Weights of a small image classifier: width 384, muon at rate 0.017.
Rows from block 3 of a small image classifier, named by matrix and row number. Rows with one number within an expert belong to one neuron, the router's apart. Each number is 128 + 32 x the weight over its row's rms, rounded and kept within 0 to 255. All counts start at 0. Numbers have three digits each.
Before each expert's rows are labels from the 100 images, of 14848, where the router gives the expert most weight on average: "top examples" is what is common among them. Only what is clearly more common there than usual is listed. The data: fractals drawn by 1,000 iterated function systems, in grey.
# router: router (model.blocks.3.mlp.router.weight, 4x384, trained with AdamW), inputs 0-76
# gate: expert gate (model.blocks.3.mlp.gate, 4x192x384), inputs 0-76
# up: expert up (model.blocks.3.mlp.up, 4x192x384), inputs 0-76
# down: expert down (model.blocks.3.mlp.down, 4x384x192, transposed), outputs 0-76

# expert 0
top examples: two maps; sparse
router.0:172103095132178134153169151110176121106148140100122127096155138173135197171068088118140104150153131089190124145131138130112141180156123115121144108119211104150158101145171065081079176108144099128126160102167197174083070154121144150
gate.0:121154095104110101140153106098121180083185171109138090110071133105134115130101095101105133108111115103123144166117101204092139157128154101077154129131151150121165125087112054161168130122167145138116134138113143078104105146138167189
up.0:164121111165143137093101139115127096115160165193138125146131151130116131151091030143165099105167097130124105119116187110195087162135106170126077097141146186133111162197098173135134153157023166125093130130096186107111086151102130145
down.0:127143123064132119095067074135132078060159225075137126130118104131120165101179131159121111131110141155158148147136186105111116080092124195132060064137118131093192085187168131119163117075145176171154109142176179101216139106135062141
gate.1:197151133114076069112129086103169122121169105173137087131152168103213138088094074153123159120156152075160173100212117185159130145089079112218138164043125134124108141180112100148082118179105110060119196113114145137149157155143082165
up.1:058119114120163221141132158165086146122075120087096183138113130130054102162194153086132063111126108136106095137059120074108113110151171171077154066190137101098115128075132145090200136049161159186143080131149094136127112111122186112
down.1:107080104140081127103128171167070139173195097121042103116116087099068058053133138127132136167068145132116118121092114165123130114090155195095124164161115123112087134143130154132120101074119133172052184153143150128166119201091059124
gate.2:134111125136154078122067127158102137101138200147048067122139149163131097129092063116114120154179134204121097109130154114116117089160153160123122112127105120155102161149131128088163084190159135140175159169102151102100102139132147153
up.2:161155116155114065184122159071146113191093084134128212168142102119085191107126116133184117131109115072073085100157151129121128137180058122134144140136139129163137145137136142174145126133096041060133045097155076161083137144155129172
down.2:125189146136177142142092084184106132154102109109117060131129108127146130115086125133091119127115117099148122169117111078166105167158084093102136140111096121147114125148138160131094110149126166140071183121104147070169131105161138109
gate.3:143157174156122113123157079193109098128148172105105106167089100186130146111195172138100125118184083083111080181063111092169124128100049138109126116145146138151162086150150152151118114154137196152150177141074134123128105162155107111
up.3:136119081119120164159113178125081127163117103167123138118127113136138136143047155154133136085068144163141176125135147132062112082179144139116105188147124141138098149109079134096094135120078135131071062160111127088088146156104140106
down.3:154117159152122141091053190121149103137197160099163062059157081077178113105144163144122136112201129116073109134127122175194163140076145159169116120139093135122096151115105118132149117191134135144183138051155154118176101137166144115
gate.4:157160087182115133140103122139106174115170115144113092129082098113095107158178156110125159101143099055093184145148097149123093101104131103161149155204138148118152163153133131173185049126154182075115136154120110208144142196090162130
up.4:140139054161130120148114124163109123114154117146089101120063122117098111148156155124137134091145101064110154139150096151117090124101160090143157166186168142131172147142150123185160053127147199109128099161102143217173142192117159126
down.4:123162101117126145131105159177108126148127055137150138150070150135089102103140100148127146088163140064150159125159158092162128129102115105124132181163077130151156133136109084127108131085103128130166131154105177106150116133098156126
gate.5:164098099151124155152168154149138073139126128117061123157121097132150155131110127168162167120112154121047153161127102090112076146147048143148145080123061133163157103106130140172118073163132173151088083065074111107082172119150151127
up.5:152118106148145151134172155176132063123115111094103120193130104134139144109110130143136184147097121136066146172128134081135043125144082139159165097141050127172168085123121131148111069184114179171095119076060121077106151118120136117
down.5:115183150131121133123145142107142153198111121137165071138112131133106136129142097132138112148110065131166128099143138148123142097070113131131165214147178084122037121136170140074147140066163116072182111103155095096217102120135178125

# expert 3
top examples: two maps; sparse; dark on light
router.3:115154110150137161098105158100147148186113166153097080176144114101150134064168123155168135149147153124110163124116182136159085116143103143170069127139153146084080146160107132121112119160136074120126147144135126124126080094172108128
gate.0:086064138143126168108100099070145193148088148119075146066130147131117173075125175123099150136136080148125160141083140122143122137122150109209059122131145073104119129146082132173068116070152087129084138154098133135139142135134129100
up.0:165166149113175123149177152206101095107124105110179149173099078124135070133133127130085078125148162068122078154114080100134142119140146133000170173134081141141162070119128161122205139171094166098159073108087085104139092138128134133
down.0:148134128125062130156203126126171146192097055142128076076128124141071167124119155123139087114122137128109120118069107159119152081150100101101132163132120088083057156138116179113074129079134113095088161166137096106118121121208129113
gate.1:157137123159144104136129200125165155115141104118180116125125090094174135148122094138094138194138105119154136142136108196141115193094156204137134117174126157106148106104167098124138110128154179137092116074071198084122120150137140133
up.1:185154127133147118142146219126172158096139122100177122127137069083185144141126100144087130185138109115170114131126130200161106185090117205130147099161154156134138108128138116101155083140118155141084091058061175115123091149160128123
down.1:085122122096166110093194088149084140172097100181152178083125163081123201203198151096128125080130167190149100121134124058178078106131068158108121124134130207139175125139216029164132131107077118128146114174131125079118182127124094116
gate.2:105152173149151108132116084142102142160092118116103103117143128133138127083114181111131098116142151093113139096093085133123167198127163128134097193201134090101111096132118117127100125094132165073136162167151173075155103125153095068
up.2:146108112117065169119095152164173151092153137112151151152137118112096100174139138114146168137115094186109171126177150163114125075099101118105128035080087160152121138103155134142120167109092118141133161103137148168094110104148125160
down.2:121090146119153119127090147100143121099119124132166130117146110118148116123157099143123124105089087078167115150173124089116129122128104107080122164144099158102142143098153058091138167140114141211146084143073145095135178110129155185
gate.3:077152150100102128141147096155141132155139159169128163239135234155122175127168135083121178155117093121151132128125094148146200138099161132108132151147117138106110149152142122112145099121157087139090131111083207092166145130125078082
up.3:147129107132160152146118157101073124135143164047137142052136000147101077113104170195073056078153165113083141143116140095146116110172096125126160150099085140181162114100117141156074153133119151092151156167182096168108119114103167168
down.3:080095120069104147135117098118135095209201087174135199159081157175141161162138113113106085117132051114147104161064130083143121184133137144100072064109124162168134148140123192118141151149129075081143124123083158142171205119064115066
gate.4:152160094124104057105120120124103124143079163168123183064085144108146150137054120146062121146138142136110044166102140125111135191160120111118114121135132125211063066147098136076113152158074103151130142189073103159132173165147120143
up.4:124159162118088150129122092149145110116155065094111082168109117109176140138155139100167164126140122091168240071154118096130103085179115141156156132131132108083136138133128177176164148139134157099146142091194111121168110111115167152
down.4:158086099164135143170129108141099151074188093069064070127155130168127101137162129111089117161064097074156194097140137099126140105095148188114175114143139142134171099111118133131113123096145139131091079154210111108135093160169126152
gate.5:125124061152113096146173142135149130157149171078141140115136113117073128114125138200147160109080106120100134120128169133140161102093131101166084176147057112161170084084156085095121192164100168099057102120090148107132147112188188139
up.5:115109077149080085123172111136143120129143184095146162105129087096131132111132147173142176094096101108106135173102152104121147089069088130122052146128108171174163104082127063084100160174113170096089131106123164052124154089125185152
down.5:173159103100119166172142165151129098130140107085125164129154173142130117084074158103108099067177151142147105136155089171109114105099124156108095167133060088132136094098074104148112138184141127163111145142093138098142155128180137121

# expert 2
top examples: dense
router.2:104075115099086099155138080166119154081103124129114124136086099116133064121116147176103117110096103203139104127163109133072147125079139111053159135098107158139185139110134207131178126098186141132096118152105105117111129135096165123
gate.0:121106163151154098109173081190097136118092176149107171117077166117167177117150153156133118149162119204155125152128156124138087151149093103145151097157095133127134148165152100139138172169098050124092109155088065117101116078094096165
up.0:139117150130092117084146076170124156123088158142095171126087136119126187141170177158145144134172107154177150157131130092115105167175064052174175106130058108117158138138158121131168171187127075106094085127073077101105131076106093152
down.0:123210152112084110166074153152100127204151085109153126111148072117076127142127122143176117092091161080104141174118203189112125118148098196093134156088141141071155127109111168112111152105120131184141099087171088124177133189113112148
gate.1:160144106126101147160165135168060191090147064170136148142155115125142128121131144229148154138159078190094153124131134115121121141147164077112175087154091141116158116161104103153141122084161098131140055159123099123075133117154135106
up.1:120082110111142097122152152128209120126188092092175094116165130159157092151094123156106117120116124133118082113176117138134098120086110195155087207136140130133162033091149151191099186109133167138158134171138085125202142149119147117
down.1:138139137104077147133149163106133143173124152145176149111161088148087124208161132159160104137139139177048080125092132166100105085083130140075148157093136124144106127136131153168145056172144149168128133091031112136140120140144161147
gate.2:108132171087100125125121123072171179099116153134109155089168121125156154137089173125105111128179148169126091118099150081132118122187043142161100143176129123065094123150114207109101171079143157099114125072149105158091143153107136141
up.2:173138096193157091184111159157169111098137076099124110109221194177099142110124136122079125092093112016130161125168063192160146132132167124138103146132181111177111115114116110092152096100143169180082175171088199082176168131160134118
down.2:147074121111171153100126125130121116142152135129162192067135132118074138099163144121164089120115164095091123139136138129157160110131120119115064160122112088031149093137101168157154113123129146121093126062147104192130160143127088118
gate.3:123146084130130106182141144163138124128083136103097064103116125121104073142161174074145092122147141129154118130128161147108126097153175045061109115117107093064122173124119079098154151190141156111134153133160187107100221134152087101
up.3:107160092132103169160073095094178121089092159090101178137145102146112165145135156134118075114059125169120165109100138125087161128139161123173166120143078128129092106133114106107137119113167103093081144120183129150153117114099118104
down.3:116094121139114131125139184141124124094175153122149074081133091161101105103189119099122100120074086141145119173131121121163125145175139187116109126079110105115146174145162115105110106108132132139194117107133141127140196148185103141
gate.4:197082164108209099135117148082141133127106123135158150195118148158112118145167151110185142073145067111125187094151209143074126167141149163126149077145158209154112158115073119127134128058180125161149147140114137083119181104094094154
up.4:075151099142044163129119106145074112147167164137081085052140113146143149113098113144089115173112164127153049157095102109206127099140063074119117212113101063078165110140138131155116114179075129071118097113123135167131080133135180118
down.4:111109140118193138158061152101152153116029105128164142172151130124149077094191108105134116106137111088108151104123154196123126124109114120148130039130111142128102129078053091127131139080129057221128083188087209173126185083156107153
gate.5:119124173174130157139140138133162124157133123088083094090110139168177146088113165114118130101111126142123120137109087141111127101138185077098165145113132105096143118155136135133122127104120110106164133107069130110185085197170134113
up.5:135129150175127143138131178131143135155128075109098122099107117158181112095150150105124118116143131134110121132092101139112128117163208081086142099110107086095121090157119130141126153138092080082175106094078076136178098169172145118
down.5:098116136100127110065130152182120112073105163138147113183119087171066126095120106158175100199158122144116118106119120133166111147109160120102148159145112113117147107167142159121094100178126147103102165091150146180136121082112151113

# expert 1
top examples: sparse
router.1:130123190126113138092096107147122127119131108157143174131143167106136155103185110109114142143109100140115173112091092124136115102093173133130152182121114111103103155133104114174103040092099127106175114103129087129144179140128119157
gate.0:129077130161170111161107141160140098140151068135110113133149150133038104085080113173161114132097134160104174100176155172099185138095145120151139190131162166144091142069129082101185161128117145124100093199160168142068083126128159162
up.0:166073136139166168169081190104158117142140103132129130086125186150080150068144135158159087141090167133122141157162057135068197142105103104113117121081150181122111189081122102097094081143107144138101116162107129173098112136108107126
down.0:118116105089127147141173087105078116094122118157118125161105135121155118202151116158145114102151129150117145093119139106156137054075118139136169105109115141157179135177062095169100168088130123088173121090099097106133201136142096075
gate.1:191137101088100106113145120123132172141108109109100147121155150101116121125038153142094160095125085098100121118117147134093104119099078142164131148086132140125128128086122148101163125112084038149096096166130171205151121174120144123
up.1:176196144088065115110141121098114154145104117103115164125140134101162128166090143128138164074122129099108144127116127110095106101068109169122136110109139146101111124083106138105157108138092068167109104118114161201146150171141149120
down.1:119193145145130130199096127073123151166112102134141146109101120109197170175190112119160116170157140132112131139078115116153126132124110185126157080100111194119089154140120156160147163164146116223102109110117210172173147175168163119
gate.2:185157109132191113121093181089127116133077119077097124097111130149144144181132161078139157155122140149126101102117104089135169110170092176142120087115122148129184173103094184119113147110181171060051110141080162130184146134093152131
up.2:183054086154131124133139173071158116144111100102108128130123159169124138137124155111146098112135134148135154130171080087119159089105114145083132145089158117087171152135082101098118137148103112112101060106120126101161145097103145112
down.2:122136113154085133089078139173179112148157144071123130122112146037150066102152123131129114139112159122139103104112131140034131126130122144097096168117128130104091107128171127102095128210126091125106127131157125153117119084111164094
gate.3:143156165125095128134087162139153133081171120126157150175109119170164139117130092142134160152122169168113131105184087101140141123116198123150079144197072162089196127165170113056118171091160174075088152132137145144122160105110104123
up.3:103103112140215113093147098164106127163068165129148086093156150171059119106127147116147076138144151111135150126095167152169107130142062126130139086076119124162116148151084076137158103188120094201154114129149108162083124167124123123
down.3:126146117163160062156144146125109095093075165138118150141109106176147164066084104147135140100166142111102098131125099115130143118142115103137093130192181094102101126120118062168128111161147127116093182132127093111183086070170124157
gate.4:119148186167071148107127086165135083119142095080116105103080098115058101137078142085144137160126106093130107108112078113147192088129042186131095102132133118086149103176124083077090146188104158163107081072133068134088126084170125083
up.4:085085140164126140131087171065121133099128190129112096094135137147185150132142096076086131143127097083107160147106199085160094180138088128102140124108156137138114077124143143152158146087141106222117116141165199167081122168114167150
down.4:155104139140114160150110150142130120115155127172124122100074115141194093098093120129098156105133104141104124132090100109115143140206146115132070082106148173156137127124142107096093157093105137178120103061115107134154125139083095148
gate.5:117145174079045128093154138106069175142088147135166142148232151114127140108136143096114123107097108137159172145121056112184158131143105094063141123151113111121041086175167136181174190085102100229166088126136119135105121105145077105
up.5:118063118137155169139128124103163151103162097084076149145079088163137103191128155109080080166153109140087136126168196124079127130133124159109115126115155156131209146089111086068095045101127116084106140122104139145123155150127141127
down.5:141091119156139139156132080088136137104110121097131130135102083178116093185082161140103100140143107142137137145127151055130144155170142162114100121121152152153135147164127143119135091135147132189149150156116103164141197181186084165